config.toml
win_length = 512
weight_standardization = false
rnn = "lstm"
rnn_residual = true
lr = 0.0026
nesterov = false
orthogonalizer = "newton_schulz_5"
batch_size = 64
epochs = 15.7
lr_schedule = "cosine"
adamw_weight_decay_other_params = 0.05
Rows from block 2 of a small sound classifier, named by matrix and row number. Each number is 200 + 20 x the weight over its row's rms, rounded and kept within 0 to 999. All counts start at 0. After the name is the row's rms in percent of the matrix's.
After each channel's rows are labels from the 100 clips, of 14976, where the channel reaches its highest value: "top examples" is what is common among them. Only what is clearly more common there than usual is listed. The data: melodies that start on their tonic, played by one synthesised instrument. In brackets: how many of the 100, against the usual share in percent.
# conv: width-5 conv, stride 2 (model.blocks.2.conv.weight, 144x112x5, each kernel summed), inputs 0-111

conv.84,082,192,156,214,208,205,222,225,177,193,159,184,190,145,187,190,212,193,204,211,211,128,175,178,216,174,216,180,173,213,189,210,205,216,201,230,205,198,207,200,198,178,194,208,193,190,217,210,189,210,174,244,210,208,199,239,206,213,220,198,198,199,212,207,198,209,175,175,211,228,234,184,208,219,213,187,197,214,196,221,213,191,207,219,224,202,200,203,225,176,214,196,177,187,194,190,192,217,147,190,157,185,182,206,173,208,157,187,218,189,225,202,200
top examples: pace: slow (62 vs 33.3); organ-like (26 vs 5.1)

conv.24,051,197,188,206,187,207,178,194,205,167,183,167,194,230,148,162,199,222,181,223,181,212,200,190,213,218,204,198,203,232,180,167,208,221,152,161,213,197,191,175,171,218,172,218,232,197,201,201,184,208,204,187,205,238,241,213,190,210,220,175,194,181,201,167,163,216,213,169,186,198,208,237,200,192,212,211,198,215,184,220,202,224,197,199,228,220,177,214,204,206,195,180,196,225,212,198,203,183,191,249,197,205,204,226,198,222,153,192,201,197,174,188,205
top examples: pace: slow (86 vs 33.3)

conv.40,101,206,210,225,168,188,198,195,191,187,222,197,210,177,185,191,196,192,237,230,164,176,193,203,161,158,173,199,169,205,173,206,228,214,181,216,203,229,197,179,215,180,228,205,198,210,157,209,228,145,223,173,198,178,225,206,164,221,151,192,219,219,185,214,170,215,207,196,223,185,222,201,221,217,224,196,190,201,177,188,204,204,231,181,209,216,204,178,229,199,210,191,169,191,197,186,165,230,197,192,191,211,183,207,215,190,194,209,215,211,198,222,210
top examples: pace: slow (60 vs 33.3); saxophone-like (27 vs 5.3)

conv.120,090,179,199,190,203,210,212,188,198,177,174,217,208,247,209,175,203,231,189,198,242,186,217,192,194,195,203,229,181,219,191,211,250,199,193,194,164,225,180,226,214,188,176,178,184,198,211,224,206,196,195,220,205,214,192,210,229,202,181,230,167,201,203,198,217,223,208,228,188,200,206,181,203,214,237,206,207,184,209,187,234,189,227,175,212,191,224,222,206,240,218,185,180,187,159,192,220,210,222,192,237,186,217,226,219,224,152,165,179,188,186,207,174
top examples: pace: slow (61 vs 33.3); electric piano-like (28 vs 4.9)

conv.49,104,223,194,219,203,191,187,240,197,204,226,208,198,197,201,155,157,201,229,177,173,175,173,166,188,187,229,180,175,197,199,207,225,211,190,188,219,197,218,192,213,235,172,197,259,202,219,191,192,201,237,208,212,225,198,181,221,169,221,181,212,197,182,253,194,211,218,219,169,194,229,208,183,171,220,192,216,233,190,223,207,212,220,189,188,211,212,192,223,191,205,188,247,196,192,221,200,210,208,203,218,203,212,174,190,210,184,190,190,217,197,235,190
top examples: pace: slow (64 vs 33.3); square lead (46 vs 5.1); sine tone (28 vs 4.8); tonic: G# (26 vs 9.6)

conv.10,071,213,171,209,191,200,207,165,208,208,178,210,221,190,216,217,209,209,186,230,208,165,172,187,182,199,170,204,171,213,171,241,225,210,174,200,223,205,179,200,201,195,209,213,193,221,209,246,189,204,238,187,207,218,239,226,194,203,163,241,211,207,202,184,212,213,216,226,250,206,220,177,237,196,193,228,224,195,198,199,203,207,195,195,208,201,162,224,200,216,187,188,173,178,192,209,156,191,171,206,228,185,174,202,201,197,222,186,206,221,194,161,199
top examples: bass guitar-like (30 vs 5)

conv.63,075,201,250,199,192,209,196,187,206,237,261,200,194,252,185,187,194,187,203,180,181,186,251,198,227,209,235,189,223,183,214,189,205,201,204,198,190,207,187,177,203,187,207,183,207,166,191,213,194,215,191,214,208,195,192,196,240,173,181,176,205,201,220,196,213,195,221,186,218,196,203,212,186,191,187,226,223,209,161,193,217,192,218,212,159,168,213,195,204,224,217,188,159,173,181,195,191,217,224,190,265,208,197,194,197,173,206,203,180,190,219,205,200
top examples: pace: slow (77 vs 33.3)

conv.76,081,205,201,215,191,216,208,200,193,207,192,174,199,169,177,180,234,194,196,207,204,161,144,200,227,177,184,167,190,232,202,200,220,209,171,181,201,231,174,199,194,192,168,215,206,156,203,204,229,217,160,201,222,218,183,205,225,212,179,185,232,190,181,137,209,199,189,210,186,218,232,197,209,232,222,230,205,170,177,200,222,230,201,199,186,208,189,216,202,204,198,199,191,211,223,221,212,207,202,192,166,190,215,220,181,208,179,160,200,207,226,200,193
top examples: pace: fast (73 vs 33.1); bass guitar-like (25 vs 5)

conv.2,077,226,194,215,211,204,196,209,193,230,190,197,209,232,237,200,193,216,206,169,175,193,182,169,229,187,168,218,200,213,215,207,214,201,206,185,226,197,216,188,213,209,176,184,236,184,218,217,199,206,194,219,186,217,218,194,214,174,202,190,209,218,185,255,182,212,183,214,176,188,215,186,194,226,230,193,213,244,218,181,248,202,204,216,184,195,204,175,187,208,176,199,215,229,198,192,193,181,222,240,252,240,190,205,212,165,183,182,206,194,182,242,183
top examples: pace: fast (87 vs 33.1)

conv.1,092,210,196,181,224,201,206,196,188,213,208,182,181,204,171,206,209,196,202,199,169,183,200,192,180,202,206,220,188,227,231,214,226,204,189,197,200,215,187,223,215,217,199,208,205,195,202,236,262,167,200,231,202,205,216,211,196,215,179,241,194,182,218,174,206,208,191,202,233,195,202,206,221,221,188,200,215,235,217,239,224,211,194,202,222,205,201,223,186,147,188,199,227,175,230,197,202,160,195,208,207,229,147,207,170,177,197,179,182,209,235,161,179
top examples: pace: slow (64 vs 33.3)

conv.37,087,187,213,204,202,227,185,212,201,238,206,198,214,221,166,215,155,237,205,159,207,195,194,194,220,208,198,173,206,222,193,184,185,191,235,208,204,193,195,198,237,212,164,211,195,211,190,201,186,164,203,197,210,207,196,148,240,183,216,183,228,207,202,184,222,197,201,203,213,202,219,180,163,155,197,186,229,243,210,208,179,169,223,227,205,190,178,191,217,215,217,185,193,209,195,216,170,153,185,172,194,200,207,216,198,199,179,196,227,167,201,196,215
top examples: square lead (60 vs 5.1)

conv.109,098,219,203,207,205,177,223,190,164,179,179,240,232,226,193,194,200,212,246,188,223,213,238,231,184,228,217,189,191,211,181,230,208,191,170,187,189,197,205,210,214,208,238,201,193,184,183,212,213,203,193,203,203,214,212,224,201,212,210,207,233,174,183,168,181,210,233,199,217,194,193,192,194,217,228,230,211,214,210,213,203,221,193,212,242,183,188,210,190,184,200,212,233,211,239,215,200,185,238,225,213,226,186,160,235,200,204,151,187,209,195,224,176
top examples: bass guitar-like (40 vs 5)

conv.61,059,201,157,188,208,198,173,171,225,190,178,199,219,183,200,190,185,191,198,202,204,198,208,203,171,182,210,183,196,160,206,197,207,213,201,225,245,217,224,214,166,202,204,195,189,187,185,194,191,201,223,216,219,202,191,221,179,230,211,209,215,202,187,198,152,200,215,230,253,194,190,182,199,215,191,215,193,214,169,236,218,235,195,173,207,199,159,220,232,179,184,199,203,185,211,177,201,214,209,237,211,199,155,153,233,165,200,192,191,183,204,192,220
top examples: pace: fast (87 vs 33.1)

conv.114,076,202,213,166,198,219,189,204,174,211,173,209,191,205,185,200,210,206,175,186,197,255,177,248,212,201,212,187,193,164,227,214,179,196,234,222,195,175,197,211,186,205,177,192,186,163,226,200,227,182,201,226,234,202,228,212,197,192,178,180,196,210,192,179,238,181,222,170,228,216,192,190,159,186,206,228,219,206,226,191,236,195,188,225,207,169,199,176,193,174,206,209,220,196,220,218,170,206,190,204,176,233,233,211,190,194,217,224,179,213,216,206,181
top examples: pace: slow (61 vs 33.3); bell-like (47 vs 5.1)